config.yaml
model: "masked image model"
image_size: 48
grayscale: true
horizontal_flip: false
loss: "l1"
depths: [2, 3, 4, 2]
stem: "single"
init: "small_normal"
eps: 1e-08
weight_decay: 0.06
Rows from block 7, named by matrix and row number. Rows with one number belong to one channel. Each number is 128 + 32 x the weight over its row's rms, rounded and kept within 0 to 255. All counts start at 0. Numbers have three digits each. After the name is the row's rms in percent of the matrix's.
# convs0: expand pointwise conv (model.blocks.7.convs.0.weight, 288x96x1x1), inputs 0-95
# convs1: depthwise 5x5 conv (model.blocks.7.convs.1.weight, 288x1x5x5), a 5x5 kernel
# convs2: project pointwise conv (model.blocks.7.convs.2.weight, 96x288x1x1, transposed), outputs 0-95
convs0.142 099:075155126188181117118144100091236138166095147197106118171089123084134137151093101113148108142095101136146160172112140144107125127124106140130097138172114112174125089151132102108139072081115122046116151162092113094123057191105122155157098162090139134129134079156177119112130131159087120103
convs0.143 102:173110111128111139101153129105128124180209177118118121085158150098196207179110169173111089232164097142139075136115108109127128092171119120124117134144114133144090132099156140157164127114125118160126131095132143147159127144143185153153125061104106176127091076180096152128091103086085120104
convs0.144 102:141165139108113088112202169167109103134119148112080068184107132132101124093135126059124132138072223105142120053118102127168107134058111090134159106139197148187098138095130165111116077146153132125106164117139147070131076113068092146122120150141123125138123163169144151132142136177148129136
convs0.145 094:079106114150129146143125154188111187131139143108074162119096089091093143122145156104162147086111042165069169186158125166108111165155160161132109156116162138088153159185143133110125169123090196137120137162119141124173166161092173121120153122104064151172174144106104118084117093160075120155
convs0.146 099:090094105158124065129103161121120116180108113077133129100123075080076148106129150157109067113110139138139161132133124102122122129151088147144107139123146155137215135085129112097134130108080125147086161115093127115123116102095103129089169120132081116176170133077109107147138101227072126018
convs0.147 104:108183101133107126118217128152126108111138103137115142119055117128033170088131147124119189153109174058089140113133167152137129120114093134141145119111159158148136194136132134125181117126114151152154128173121203114138119160093128173135075097193115165137111134153119131127126102171122093218
convs0.148 096:109176085154131081141159125110114058137197174150108104139148133116111132140107113166153093141071175090146114125154176080097088109128111195118136168167160125171117172123082101100153097122089143122132134162110121087109117123139124107124140162166105128104144143154132036179062080112122076059
convs0.152 097:110092114122115150096167106082116104106125167146112114080161130117158129090140117105125133100125139147093129120124011153090096115157086129127153126135100043100143162044129081085163126129152083130152133091111099117070095081104127111120097114032134102103093141118125125140120090115116079064
convs0.154 102:168105107159168138092067160106138148175141179094160126204123111143134101144123110122098046093049155107147102148158145142150119153098063112138152137168122111163124178131113092167106132135142151131173124120118119170131054050172132085072097122143158148095153132129149078134101156111148166093
convs0.155 099:039109098171172106103127160095171150151082128136103136184146078094135099148064110122163081137111120109128124190113160112108158127137094138117052138164134111178099090112126084067159102083102124057120134137087104079161075136096128140120113171068123111161166106115120124131125129129097149073
convs0.156 101:110153109151133149134126129128130147065167120138117114115107095111150113081149112081123102133156164113170139090118158149117121105000096132123146131131170139130094062126116191136141123113124031116145154116157131154151101144152120188161160145125130125101172187095098118090092099151131169147
convs0.157 103:155100124079124129103155055102144147087116167234088117097098166131080110128116101133097186119166150075197139123107081123137139102139173116138155102109136121131137090127140135146087154116168088119113159195103132127137187120142158105129098113085109112089094099095073116089158125208111091128
convs0.158 098:068177127193168122146157105081224124108072132162128126149124160033131138154080112153141104143121137146144151154112161132105127109130108152135076138179159129148126104147137135108133092065100153083069143138051108103150078172118126138149124143120099184144167103159175102122131120155095131080
convs0.160 099:141177118135087084099130130125110104143163150189149119089121120123094166183151159134095077153148154120127052094161150103115167167150045171155146141112148093118057133154120150118148115147078135112116172142127132148096076199124113094130171186116095146143154147181109133121137076195142153075
convs0.161 102:120130139133082133109203118130093118107155155210120133157056112141086147103155125100067171147129180104115134112174109146167106122086168168101145157139170118114095148078074191121132147123128150072146108139150138098050139125199094156134173089110118173101141185148098103137110120086125103123
convs0.162 103:115214143114122154152185116108127179085124086129128121103101129130104133084142124103118096098135121077141145145075114150134123145135111069163174084115083113110142103133180080109126128119177000116137206128140132164156104149132124083105136078121120080083110128078127167097158153148124152139
convs0.163 098:102178118172114125162159107087214129116086141102120125116068148045130140114109127146139103111148148093165159162112097163111095101104139141135092139183106134159145070140138131160093105053119091128073149133000126092175124160136150126125130108129085170121103108129141118106153116151098146130
convs0.164 101:167109129101138153088149129148092093144165134142123128192128107139145157061131104157086127107180136125138122076128071065147146125147145102139117109115100149113065132049152138093085126132158078099135131136118100110083208137079097083130188096140120152161210178088101150159104147134138075110
convs0.165 101:157070158135075044051132121140126107110170163115144112084151126152167181201111140173111149119113114137162164120167017142138158103145042162118137154151077107142137117115098142107127097120092141136129123164128126123133125111146103161155154164103100089116119141143126107104063097093098113088
convs0.166 097:100123136126133132090115116118121157092153127121097132127116114105078183128139152156126165168103078151156102194142125098086112165139115148139117128112179146129151144251162175155054141134112155078127156142129121119173105183110163114126108024138095176145182120119126131110122111139068170105
convs0.167 103:096169101150126105110165153179117167071123133152049131136121138131096137086116103087172161099151158097134142119124122206114138135052132129125115112137174091135107114116129196092098102111144000096120133134120095110098096133146097138125133095125165109145140164051126129123143114103156182141
convs0.168 103:110129137155242109155127071036255144119132137158098074120148150105089160142110137170150128120150097127131154146108139141108131096139114123113124134151134124173127096134119111095143073098137122120139139117103140101130114172147090137147110149123188121128132075147204124111124163151147133102
convs0.169 095:112162123159142038121114104082155129174122129100114094168155110122079092132117127153167062181101148079158199141141122135093179127134102161145166138147106102169129111134100113149154150117099110092133160156080146144148136126128126174176144200128128109105099097134097044140051084160097141171
convs0.171 096:127140142140148123112099126102166195135107164074172112224152132135085123101107124076086101064109122102101166147128100171124168151216078129138108135124058111145141168149140172142070160132121109086171145101079123165140110140154119104124117143180137134186183088093117112115128140135129076108
convs0.173 106:153111146074151163116173112106126170114107139110117126103124131255143128142133114112180184100149123124111101136128115107112147134110127105090137104100118105192097157141131147065122125196161108140168107135188149101130177119134141117152110126101185114091182103112150173127136179059173098171
convs0.174 102:052171130172140058220104117147158078100137142117139161141196141068109097127115122126152116138102138080127163134108140153147169118138187156153113135163137114121166137116130107145117150075121098125080163128000141125097167130129101113107171125158100155140112145121129105138132115152108095137
convs0.175 100:134144123104101138094182107108126088136130054162089134109083115131082230087126116134117183108108082112076152133116055205114160137198108117142105106079118114138141113174149106091091106124143089092139165142134152085124177168046110141136113120134135117156118123101136143159132117091105101082
convs0.176 099:129114108127149164188173116118140129128138149090128090133101110161131142172149133114132174128166136138134121137093172055064095084174092116094186093116103110173144172130099097150190099157175122094136086123144126073066181099168095140117150169109139053106145182145143140190127148076137115157
convs0.177 094:054156155131111131140178110160122166117154105111136119163134110111136103050124122088113128104172124063091156085112167183117106145097134141144101125105163157111140140128135255105160188124121135121132140104143151089127061137150119172150187112164128118113178170154098120100096138133138091169
convs0.178 103:152079106107135130102161138107137122119188124138050103116130039124140202080131125150103139111145083158161147084143037088162117113083122104122125121115095142094098160086125142130117128139138094160160108137149148106124231095113113125120172109120139112146106119106141138136096107099202058089
convs0.179 095:160109107119128124135116125101142134127160155102154074103107129152085200191195183146126134191147144124107056125155154087080160154115055130090171143140145098157098102159107115142144114173119139091161078124185134106124112138157117147124200204126145102138098162185160137138110093141178162134
convs0.180 101:148121138114142105114125098085144189138111180114127076116113151206132092159130127134182182152143224079140104118128145139098126084104107123085151128163129104186101124128096065098181122156143141122172100136162112083115171093167127166150153182107191102052120116171142117102097128118152119152
convs0.182 102:131130110097216147131156022058171137096158134134129071124115189168131120141105137149161163152121128144137123128087144130104083091111131106085140113168126103168120110113118087096183094137174147112162085107136115106115151103171118115150152139174211120097135125165214119131125166092135106151
convs0.184 100:163156137092176190121172102115128127077142082083179139154124171176127132149109112142103134129146127147112122154113140091142115106099190113087152108131118100137122170176103096150107141151180141137164040122163112140101120108157156183168136094152185143126159126177148141091134199055139067185
convs0.185 104:094147146111166189153035081111138157107135013109136158101113138143148071133122088163174109113186111121140150166121177143090147163132191128135113124122128148146180103217131138133128189149143108095123123151135086195144092098152149121161122129152115136084140166102136117137114145114141153106
convs0.186 103:130196076137122093113204147120124152097135191168082117119125112114120105131105114103159101119155160097146129047123127133116143117018151117144129114156132136149073081100129166175093144105143006096129137093139075133147138115156131158130129147123122112104074158109083122107117097119133151155
convs0.188 102:083115145112111121186158148129140138109068132057166101144162129129103080100172120099146159154191194063103126123095084130131086111151087113156132099106122167130157097110154099093051150132141113131135151088112172130105100136085141121108170118123115141161130081168133135171155129242160125098
convs0.189 095:170170122089186175127179103131137097095147130104060130222099154130227123148128139130139141113171127119106167172097177124137092083182159099105170117159104136172137193085115173154148106125169100129133105107089167139123094094128143169104113110135122163139175149154103130128118125086087103101
convs0.190 102:146041111100132163121161165140104138137160082089139136111112070124128135107131117172117112121140122137120128111160123092152110082146156126097133138124097139084142135089100103133103136123141084168126056082108136125087247071138143096093133062119105109117130155100119106104049121112179049164
convs0.191 102:155118164160131116124119179143125129196126176118160098146123102119199092135152118153119074145080165129103102047126094133143087154118092112127173119166108102122085115028116045105111101112143117163128137109148088149123092093087117082125177162094133125078141161138117124153111132119170092059
convs0.192 099:154105130113119138083098142149067164131080084126139180154111090148121153149141154148108072131145093152108192162161164102156122138069195127111142131038112137130153187144152094129073127175128143121163101166187146138139082116130212170158111085080139181179128111123116120089147118114115137138
convs0.193 104:130122061117135148138140123133127124130129147113148106137100120124158174136143155128147156109149141135177131145094185087109000099146087107126154099126135088149164164165139088174164111141160136042125113130159066105104151096152128144146181138125135102132144166163123137138132139121099130137
convs0.194 093:043177122205161089157124089100189126125150149181091097138152186053089126148100129168168092139115112140151141099118134142069122098161126154120118151183165136155153040128120125115150130055109155102124154161065109105117109177135121106137123140133126150125125123147163089150096121152077139104
convs0.196 098:138134123127082125110225137094112113145190166133062091151090084114171188131135152113115135165095100163113126086146027107157100121124044120111141154165120138122052132085118136161126106128124137162135128134172112106153110149083148151185173156093119154113094131166094136126097139093121107094
convs0.197 100:126152131123144127098157152110101138138129202146106137113106134118144148047094169106095066155089156145084131079149011154111137181120090140141100120119150121088043125135146057093065113122128153112129147130120114155080124146128149085117148127112105186141154162113094122062142108168144119148
convs0.198 095:123088161137128143097106157155138142141096214096197120167150136125163055133106124167127091135118188080089090120147122143110098126163053154097128153149096144134122080110080042081080147120105125113158099115128123109097105086136173101091158163090122154123161130135126084127084099143181104082
convs0.199 100:136102104104157081060127118151133097115140182177093133171125088150088188068151129093088165095095112098119146102123074183143133148108068103142138115127104094148131141106133087092089084132150068104148144055092120138092169097121093127110123132094169092102152104054135123074100097173117092130
convs0.200 098:102130173131145092156110095075171120103160123136085089154115181148118141114154186163219137168126179124167140109135107195129147113160109138137193140132190156182107080136115104117192121144107111140128164149113148157144121136116180179161097161087143145146141109161118078131055083141097156091
convs0.201 093:162137086087180152137137083120167125082113134130123146194094158121165136189161195125093112121223122124128173167086202114107089076153152083115178104137104111169162177136122112161187132129179115091133114115092141088118125093161127183128106118101121118169156160163132134137138131091101158146
convs0.202 095:044181091208152091154140098114169110137166158163104099135143181039099113144105122152164078136097124146142118107119134135082109113161124157128115154210177129139155058125118135122151132043109174108114156146055107110118105171141101090125128157155125143117133143142145094141106123140083139113
convs0.204 100:062147056183181104164193101118173117145144103180106125118106136079134146103015107158146101123112122148149151121103139141112074086091129134113072136199154124165136075116139140114141095048132118130107125137094125049132115091121132116110105131116123124098151140102151105092121120161090105104
convs0.207 105:146109104116106144115233087092120150118123145182098132169048109119061187065111113102075179120131105084121148104109105118125124139136141114154109093102109122137106145132160188149109145122161056092131168140098136151129071190163097124141165030121139116114112142111122144129139154130097104128
convs0.208 104:138108093101119148094150140133121143115069158115153131167067116125144165206178238118100091144231136144118122145131158159120106104097152105111214122130105087115147150128141111166159107137136096052113081130150126064142118070143146163117137136102104119146136183145113123097131113100130123117
convs0.209 096:131129033154113169093170193132101118119148125128141157122095077096160104147065121128119102106096103118127124163144077100133141096154131144084057160187105128096088117064125145158113153065088141144130092157126128077146167098090169078107117094130099125134150157039079106108127110106114136114
convs0.211 098:170106106130155084120148135115117088030173189206143164132141142125091126191144133108151121139143152078113086150140141121145126114134096133178112133130124049102129166123092156179108159132144124127143116136130134115092116108142121138150180103160149124155027166146165110170210092083156147131
convs0.213 093:160131169126156169153128133110185106163111175090062142136102157141180115158118100114141179069172108092096153147114171140098149084167114103097171114172118145169103151150082151214178123108156131154111093061117162122083162084160101137088129140122128100072136161137145155151105164119173125177
convs0.214 104:182146115120126127091131141088126107101135108113120105089114126107158240182115122142142094132124069179159142135120112102144176132197113122144077129122125143160087153167151157171177133130115118120099131164118155125173105159129160128119063078160106178156071069153119133157111155043087084134
convs0.215 103:115146134124134110166101135064117126084117116140124121113142084112153160132140147111107158138168114152203145121068127070106160138077147064159055087117157178138078138133208157117145101138144113176098189150149124135193104180123093140120105144119158115164132122137126196124140213146086151145
convs1.142 095:182159141107097163153118103099172133075090079154153117115079164152140114087
convs1.143 096:150109084130158103100097158164090120059200149108119136095143103157158139162
convs1.144 098:127109130140065133116103129130117089080105113136162044154153136169185150103
convs1.145 090:090114067121150094095141100204099113088115172120100078132152120109137147162
convs1.146 108:121118128115139144145206141106133153251149133124151144139131120123148135114
convs1.147 109:163145108131156162134128118157148125016114173146145088168132131141090128135
convs1.148 102:150150151132134119133202148107096124242104109107120164133104118123122120130
convs1.152 087:088082116107102135153209157128133127047111108148126084117122088115100115135
convs1.154 089:108135108132136129111193110137131098253092126115118112118145139114143125152
convs1.155 097:182162148131130148144126131128143094092071112113093095098104066067094099102
convs1.156 103:180169136172176152113082152094074082103126076160089132124120153132108123138
convs1.157 086:121078108112107117155212148119119102095073135135175188169122119134154125116
convs1.158 095:083090127163183104102113139139145119082105115166142124098066189160144105094
convs1.160 119:111100103116121126116146124125116140255148096120133167118120134107104124135
convs1.161 111:133129124143126116166143142114168131073156146147093023078161124143138150146
convs1.162 101:131113113173139111134126164129128080018163104113107137112087121150162144151
convs1.163 097:103101072084098104091063102106122097081114128136126112122150170164153165168
convs1.164 085:106129132132095119098068149148145138106176141150196188195144109148149141108
convs1.165 101:124095152118123126108252142143132144070126127136132111149135124150133165095
convs1.166 097:136078116068097116146080104109169111153101155148141056114164145137161158159
convs1.167 101:122118141102143125125173112121127055079073142138113068113117149169167179154
convs1.168 089:163152160168152168153096140162157111022118151144158125155150148136138130139
convs1.169 159:130129131126130130115120116134130134255124135126129154125127134120117108131
convs1.171 097:129147128190079181114126152128145132108045115148117091094102151138175104106
convs1.173 096:164164151183175146141107148156152137207135151136171170123149139175155145139
convs1.174 094:144152148143156130130122140144152120000150140157150118141123139134147142146
convs1.175 090:127113131124129118135081108158138154024219138142124116119118119139138156139
convs1.176 111:087101101138150081096079109143068107092095115092129097109112122111076082097
convs1.177 099:112088085156147148107098151149160107098099138172084099121209181108123115132
convs1.178 104:077142158145135097054176099165148069077133107156115105124164113132148138135
convs1.179 093:090099097079115104075131129153109073166154165069064136151112119113122120117
convs1.180 102:151140117138140124123141171128132124156165154079035098105126085062113148144
convs1.182 096:066114128115078104134163130102127155197149131101139170131104072095126109076
convs1.184 095:060093098113056116132122135105094125126125087109121119126102071104109102067
convs1.185 092:099108099089110146083089095138125149243133130136119138099154131123100146126
convs1.186 097:130147107127122139104104086140136078180070153150128075184151155165105175148
convs1.188 093:146171164129112144182131117168101171117066186132113099163156139146105084094
convs1.189 092:182169156155172169119111133158146110057107154154133110128161162152141155182
convs1.190 088:109094132152117105073123164129136074073212145149155103114081143119121108113
convs1.191 096:117075094101123077155108125172100204133113116110097106166105153093155090109
convs1.192 102:072104099106079118116106104091113142157141122064135156122083075101113092084
convs1.193 094:166173160169164177152118159167151127090127151148148125147159174166163168168
convs1.194 087:166167151163172161149123148172148111062129156151156136170166163147156148173
convs1.196 084:170149141107142100126108138144133096082184146116091110213058125136135107124
convs1.197 090:138111054126117100106214135118107172138171130090114133125078119146119102161
convs1.198 096:179097120138188090136165125108123109149144090094095127089124069106083090093
convs1.199 096:105159180152129087109079081097103121167111098075120118092095110147170084144
convs1.200 169:137131131127134131128139134132132143255134120131135145138126137121124126125
convs1.201 094:168150130139167161136112136171142116053112155163144114146169184164140158178
convs1.202 093:159154168160194132131122159187107082094141170115126127149179134133146155178
convs1.204 098:076067065064085112110097116130142097098129144158137118135167164139135142160
convs1.207 096:135161158132179156167162185174141157074169145146104096159152157118109132166
convs1.208 091:074093103092081086122119135101119134135117097084111125110095092090083088069
convs1.209 090:178164177136086145128128096083169116119097079160117132114084108104087089090
convs1.211 097:128135148096113124138092143126106093071225145122123196159150137157137106127
convs1.213 091:064089090092070104123127125112100125150132098095107118116090079102098097076
convs1.214 095:083093087112108103107151128104094131210086092095118085125121131096097097099
convs1.215 099:144117133138130122139111127121119120028188130137117029150132139122124137135
convs2.142 095:134153142156117144130096151126143138145125154125114152207155128119120136132130100113152120192122156167175120158067127159197161138153127136182036098141142123099064128161131126126141181116102096021082158122101102160162110180173117200134124174133074136143114132142075139112128111151119101121
convs2.143 123:188181142141139171134104162079132084104196058141129121117149038101102176128125116079164127099172075144145178091106113089165124133122180123150096099124084114147112116116139125157126118113123119141103152147132111157187099134123111118166162069097128120193051137103195151122147131093124152102
convs2.144 102:114134121116141126147147132159126171060180096139084168133108121120116154117154133158171175114129129108131151061118185139094149152059147104142130094105239145150179181137157190112088123144149129137130153062156115071102159151162149155118121070170127119134123130115135163128176109100123202161
convs2.145 101:096138216127151090145113138186120119117087104122148128183101114110085109068139163095130119058129145137087166052160133122140116146118206130117158146158150145135189153145131053127112170123132231163118131117104107133106150119117109114121135109075129198103162138135081098109137127113164129116
convs2.146 082:148076167225119166127115141154185129150153101161135203111163118097160100121136109086157149120132109127124163107100101101158195061101137162158117077091106167114105141119099155161097143116061164156134128185189145100103154123131155140222114130139090129155115112142132165128101139096163144145
convs2.147 114:167159103135129119063159181165118118103160166169122194118082117126044142129122144122102135083111161142104119074134153118131148108131158132128116131122177189110132166100127107075189073130119180133115118178143134107100139176090132118102049091205109143171136173144131135119135108164123138199
convs2.148 097:157139142181122183058154241192152172134111159105126158142169093077124145123122113098128124113132136092051105162095110131165183103150109170151110132125129127099043125134103123125133178095058122116111141118135139155135118132110135078153102135079074140159105137134085146124100128121153084094
convs2.152 086:101201134136105215149107103053163072118113082131143121107138139106152135104152146152164116142122095150156089118100101126126122183144118086162130075115103163149187117118161115143117084118153122097140179072164141142187139151123129108133126060104097059130113079103154176187189143140151153114
convs2.154 102:118029114146174135055064123163141156109123149176179181101081111126136106159105118125095086115163162113114139136140161146150085120116182133125129123115123090135151140183121161109078137118131121086116122124132135132108241159160146103097080126144183160107172133115105101185111114149172086108
convs2.155 098:140169115139141149154116138120148108084126154114144126183130145109130150108101145110119123167116163138147087180077126161211125128144112125172097098161160107121027136172144106105135131101143056053073156076075099162155113144164112150092142134134094191177094138130095126090158148171142078100
convs2.156 103:090150122125122086136157117105152156050162122162085173147080102144113168108131134045115189129151112081140167083122125161125123153042152114128148098122089115119148105126143193141104164147151075141165155111157124146103102141193147151137097087116171124085087107112152146123105091131117224128
convs2.157 087:148116139147089142095197168186095101132145169146090157128135116137132092071147116111152074128098172067156084132176142124116111087165098146097117149149159131088125126161079081075172140129102103135159068081129118093108138117124217147141102150156108139103086096133133102076136067134124194170
convs2.158 087:153146152146123118100091134111148129114101139086137142131137147114114149153127122109125135140120158190092111120103121116177145139153110147186039106144100130133124130165134131110138164112088086041094166031085125171200071136161108195126147147132038095160087109122061137138123118163124125133
convs2.160 100:109129192130156177132096071096134201077061145091139125153135133128097126113123101118172140103123130112131132176090103193132177153161156121152142084099175151177072090128155114059152153141145113111134163106168173142154116133123147108137104135088136169134120104079123158080151223119169111093
convs2.161 105:077089172135139125168072124135108077126160111092107125178166089114124160093159115086096139152131102136115132137128127183144118136096123120136144112143112084116143069166160163083086157117139172137119134069087122127114171094178114116125122179057159125133240149115049130112109143089105086090
convs2.162 105:099122102129128135219107101103178181103095049122129140124081142129074138136116148120192228191106105140129153123101129127070102137105196126152125099119132115111135144143140178188100098147148135100078142153081152113116114143164090137110159106081129132140132130081123139072159133081163093111
convs2.163 082:144120174155158106109096127106157092120056104120151084146092131096137134173105085137103152089095094217126157112125126118153166122169121161147089135143156129107207137152116128134157116133091166074110167018098086154198093122162085148103122087140068112118123104145095114089135137107143121143
convs2.164 114:162164111145146088137090123128130150161140090148134119075085145118138104169123135130119137137140155105080140079151123104110118075114081165088132171083151144120138196154101086083158085119092067155171101108197111137170159166083173185082143109209077095166109116158128090128094127146140148174
convs2.165 096:176168085132171074052139105119133104162078162211112116153134145138122143156078156169102128096124083157088154092142118141103124123133094134114134139142113127106114139126111213076138200126112140125180134129192074124145159154195139172090122112144139090160135074175102110100083115112110093129
convs2.166 081:161130143133176080134102146137118162150073148108174149157120109127113130151126143073109130147080090148118172011171120084160109171123171159112141182154116091120156140114114134153105126132107193132129118114085099170097139164154117100064098083098124179109170158138088054101096094099127095119
convs2.167 114:074112063118146162129131095082158137079159101192114172100032122136140145118127109072079190124099154111104129090109142121136110166049149102154101088130118118103151167132153145155129111139154081091126142155123159141098131156166104172054125068153129132093114107112157163060141104133115161147
convs2.168 073:123173159155197095113091121129164132094131146119116113176111129101109138100116125129179122181156146112140095159053144152163140108204137141176109078180164137133068119141115092114183112105118041084109183111116115171150101177136113116123116146120127196196077096174134137122137133141146094105
convs2.169 103:149097119168132184152114176158144137100144112143163172145135104097124136130114131112144174130095128127069110129165144096157111086121134171078098187130090183141130184122083149156103171099068087139189078146126165115147134136088189077139113072119047143183153157081130085175100116110140132110
convs2.171 087:078077127118133194129135085094115164136118144088053143152136105144180142164135136091143093120129104155129149204108089155101139167082094116134086126142186093086048155145156120154138170122127184097119127138130206120187082112111103167103147175120127146139128163148095141116141140139060084123
convs2.173 080:153179153092119132094099160174083120130117129086114126124132140139110156103149120087101112127134137188084049125144128119135152173160105122145138131180172147126089108171185098162157130136130067124135146117094106160175082183205133167113105067093138190150137139166073148134130143205076136103
convs2.174 097:090085159172120151073111181162140153126120106101103120098131124058124122142145135116120143066138119129134101131074137113170191121146140140205121088127156140082128110092124160112130212013089155121065175113118154138130187126116134148114113153133089094132142113167065176133124120140125112126
convs2.175 098:175051073130113113092132132161147150105174166114123136093125154106129098145108129159128110188183092116107114150123168103049159089121136156124159123121148118149136129155105255130116096129113122127106114132133069135112177175193136155149079114123151119178135091108119122168105132108147064136
convs2.176 123:164114117115129169214148097127102103102182084177124102140123163145136128164165169096199181149167081137130152107138131053154126131173146110103146131133076089130130109113143103122029127131139109150140075144116160121126106127086098143111100152148127125114142212135150114154160140050143078151
convs2.177 100:077150142127101138191187086199159156094187068142090136158136123120142133078120150086112182117176143096080196129115146171090091142075150142121107111114107118093146138158135203151106175130128105146128125138123125072119064121160084178135170129108147124115191122103118128086084136125162139142
convs2.178 092:118141109139150141083133124104136103150164145176078102042105127133161149146104096156117177163143068160121146176094107096075135115130088120118115101101147170150106177120136136125141121165121127106197115217225122138182122189120132151145119130095147163177161095140134149148120148063109081115
convs2.179 092:125112151159063172119150144131117142131126154148148129140157084136115134126132087076150113143081143117133117114118136145143207225113138157169079103103138137135019136118105146089075139111102136116114161141105179126121134223139101116117111160104136108087088135079144174158159119127206105158
convs2.180 087:126083062151163172150137168103117205128099133124176187105120126135110162189114097141085088148076133127146088141151123143121136121142143154111105173160161144139141101174094132187139109142096192136160108160149093203136078170118146070121099138119115165153124129106162080128086112178131209113
convs2.182 104:146096142128059163111071166137125187177096128134103218114163086132118152122138092155095097066097144133099141102148106112108155160161102146169110131102134181123131114150116161180113206128112182130147171121124115160099142101119112129119112078085129128158148115068089144145136070167108213114
convs2.184 121:152161151143087160099103160155138189127091109126163144133167046121110117108091097125121119117111173167128101153116084147151133116086119157149118084071105105109114071168094122178092145126097115097133144147187090116128101123191162183174087109126126140153107082155123215100055138165123171158
convs2.185 119:140089098152106038104122144167130157119154185119092141164098153132139112187145149102109119167070138074104105065174135119127119114112085161100140151143161111127124136117095131180157093134099130144171089097119116077102172140184170149132140112136130155124110085178108110050061079139133111199
convs2.186 088:081079126132136202152073098122154153085145050134143115090053110119127159102122124121088178140073138162095147120112149159130140186090149115151069087116099146097179158197146148148145142142143121071132147126086180110092109156132090120070105096144131111089160107092149165117157145081093125147
convs2.188 077:095137151126124195153117153092121102128132069162119142113143129113057130119175135056149203150136161093211116152097126074139075146144180109155112083124097110083119160113151118165119113111125120100085153158135147133100069120090111077101143069105124160142110081124159157169159129159193149097
convs2.189 092:166086157104171096160093123147082122120157093169133178123144160146155078118217144065140166143166076168106167159144104106152151145161167108133134156165131106078113115163146136172087169137132104170137130107064165160156144168183080155113081047110139152111105151136115096131133101099152130158
convs2.190 106:134110119152179093052173069114156140114121155191147157120114150111107102190109104144087091150106120082084132141116127065071139094098080146098106118155141121140100129129117164114138112110121214099179095152146149039111127171084144122120085114135172166115168122116180123078112153106119171143
convs2.191 100:108132140128132095173123116159133146131105053157113136149156154125055150081149145093124203164136075123147159122114109121123097132165160116149141099116084141109207077133159088166074144124145167081125155127083120088074099112132066113145182069050115124135125096090147141115123149082137135073
convs2.192 104:111094159154141086123112148133163109133135142093132111126133142092142145102143121043109148178103129130144067102090164178087129134159145144181128102145147165136102199167115124144204138083115098122077176092069110201162139117183094120117194137109094103142042147130091130149102107130113116100
convs2.193 089:140114103077165161133122138160059127103127117146114180170098140168107155185193202100140117187186106129134127136140144100125108100157128071110190131182096103108133123115167111113116124165150146106151073172138141111103085107107130145107111153077119135177158202135083085129150046108125114137
convs2.194 090:146137161166131131092083227162149137113116133104116133143126104075127136132134123114132128131150162105107102118044133116200203116142130149215110081145108149106100133144114112145127149020069106096078188127126128173133134145118141162174128150125091173155106120167075155133133114139126123128
convs2.196 091:112066146116083173191119104170154165082123089122125092175146140136086158104140126078137139141073103124165154115082117154122120157108158096164124086150131147146126104117185148178077087143170115143079153179078136217105105111125094072161113095114167111143154147111157170156182156098147108097
convs2.197 091:111113141117129135142122105135129136091086025092177151154166168139113147117144138166178180093166156095128131174092136170090129135196153084139131085108107169165173110159174138103172115119158059126097165085123139095144132104113133130132102109100155069140115110058162160152127162140204141101
convs2.198 126:112129110137132134107172147108143191101194139151044128177088097121131185146109123084049141140081126090134123115105168095127129128044126129131103113146194137119103110086136195141167114131120079136138134124171130131155142162171131163087087103180125116115124104142117165094094119128101206181
convs2.199 077:056122188166150207179091091106124150103136050103181133105144041083183118125144066124156161170166108124082139167080113123145104119129127142140138122078103095160121116119136090118186097125113141154077162129157147109160152123088118133124164125105080113138115182128153109121107158120170107105
convs2.200 091:127083114179153131133096165137155106188152079117094151114117092098151128118077118150097137155093078132126186120145144102104077052096168185083078174171108174123144141077067160140108141093074127149127079133089103097105184152136161143123145067150082141164140140126142087118078097122112121138
convs2.201 096:153142144092196091181061120148067138122153074142115164147136148152137114135182177095167125138163086172114155195144117112179130128166175085109168158170131123094121105137153082107042136136155073148149101130121173151103087132140092163147084079139142142161112172154121093163162141132143114156
convs2.202 099:142139160168131118094078239203145127104125137114128135132131104050132136121138143107128137121153153088082098117092129112180205106132139153194138093133104153099117136139112124147134179001086121123077178125133126172110134122121142139179132140116110151146107121168073153129128120124140128132
convs2.204 070:138144175165185072085110119124162115085069152153122091159074109072133125147114044129128161158109113165099145122082118107154166112123126161152076098170135133119169149160121147143151097104098124056126172052106077122202092156124124168167119088107100136121115069157118139105138129112168132148
convs2.207 087:104121053111090141105188156160158174067148059162120164107055157131070163128107127121127203122139110126098096079126167124080172120101143130135113102142156118083151151136147178149125094144134074111136125136106122115093137191134098132096095056164126095158109143108158162086125088099127172163
convs2.208 120:167116163170105139101114148135157144107105121133176154157136082096137092091041085117087077159090120131101097186125098207129160116066168189133093112113114110098083113141064106133147139109080119117118148121146093131157085161151160173152079145120115172148098094131115164074099145111159180150
convs2.209 061:163181095178152137088135142150154119159145144128114121137112110086165146117129102111136110150148107172142138142033119121234108112137168136164051092167107053117107091131123127083109139050119095069080135129090113110132135213132149158148106116132118178146160130158160136095139135119136107133
convs2.211 083:156129125096103184115146082118065113129140170167107066165143138143167116150146122138112098121146067087147142146170092118175207171132154166113144159191171123115071131149094166125138181157117182170122132108130134158094144187114188152100111131132117157143121153122122127046184156098128105173
convs2.213 113:141134143145090141114107147146141122096134145093181123137151069110105106086042095132071105145092159148154080148116089175156130113075155174143118091090136099096112092175068113179150145125101109097112140138174046135162135127165182168158107141159103154168100093153120187086066142120139144148
convs2.214 147:056124148133109100150087110170134111098094096195115156184179116122098100075150134128164133137153170162113127128106137146125114123088187109148119093132087166097139167122152058131117162129148200152110150088120111084116131081120064145137192122047145156125175111123175156093152131141189152107
convs2.215 101:119105103123108130058104120115168137137049094102176186116095157122068116119076149169160137168093187117109071122144146082025079093126142154104188145098131126122144145126084200138129088146121163121125103097109137108120172163103144154154124116116130101116155103164124103172138117153164127181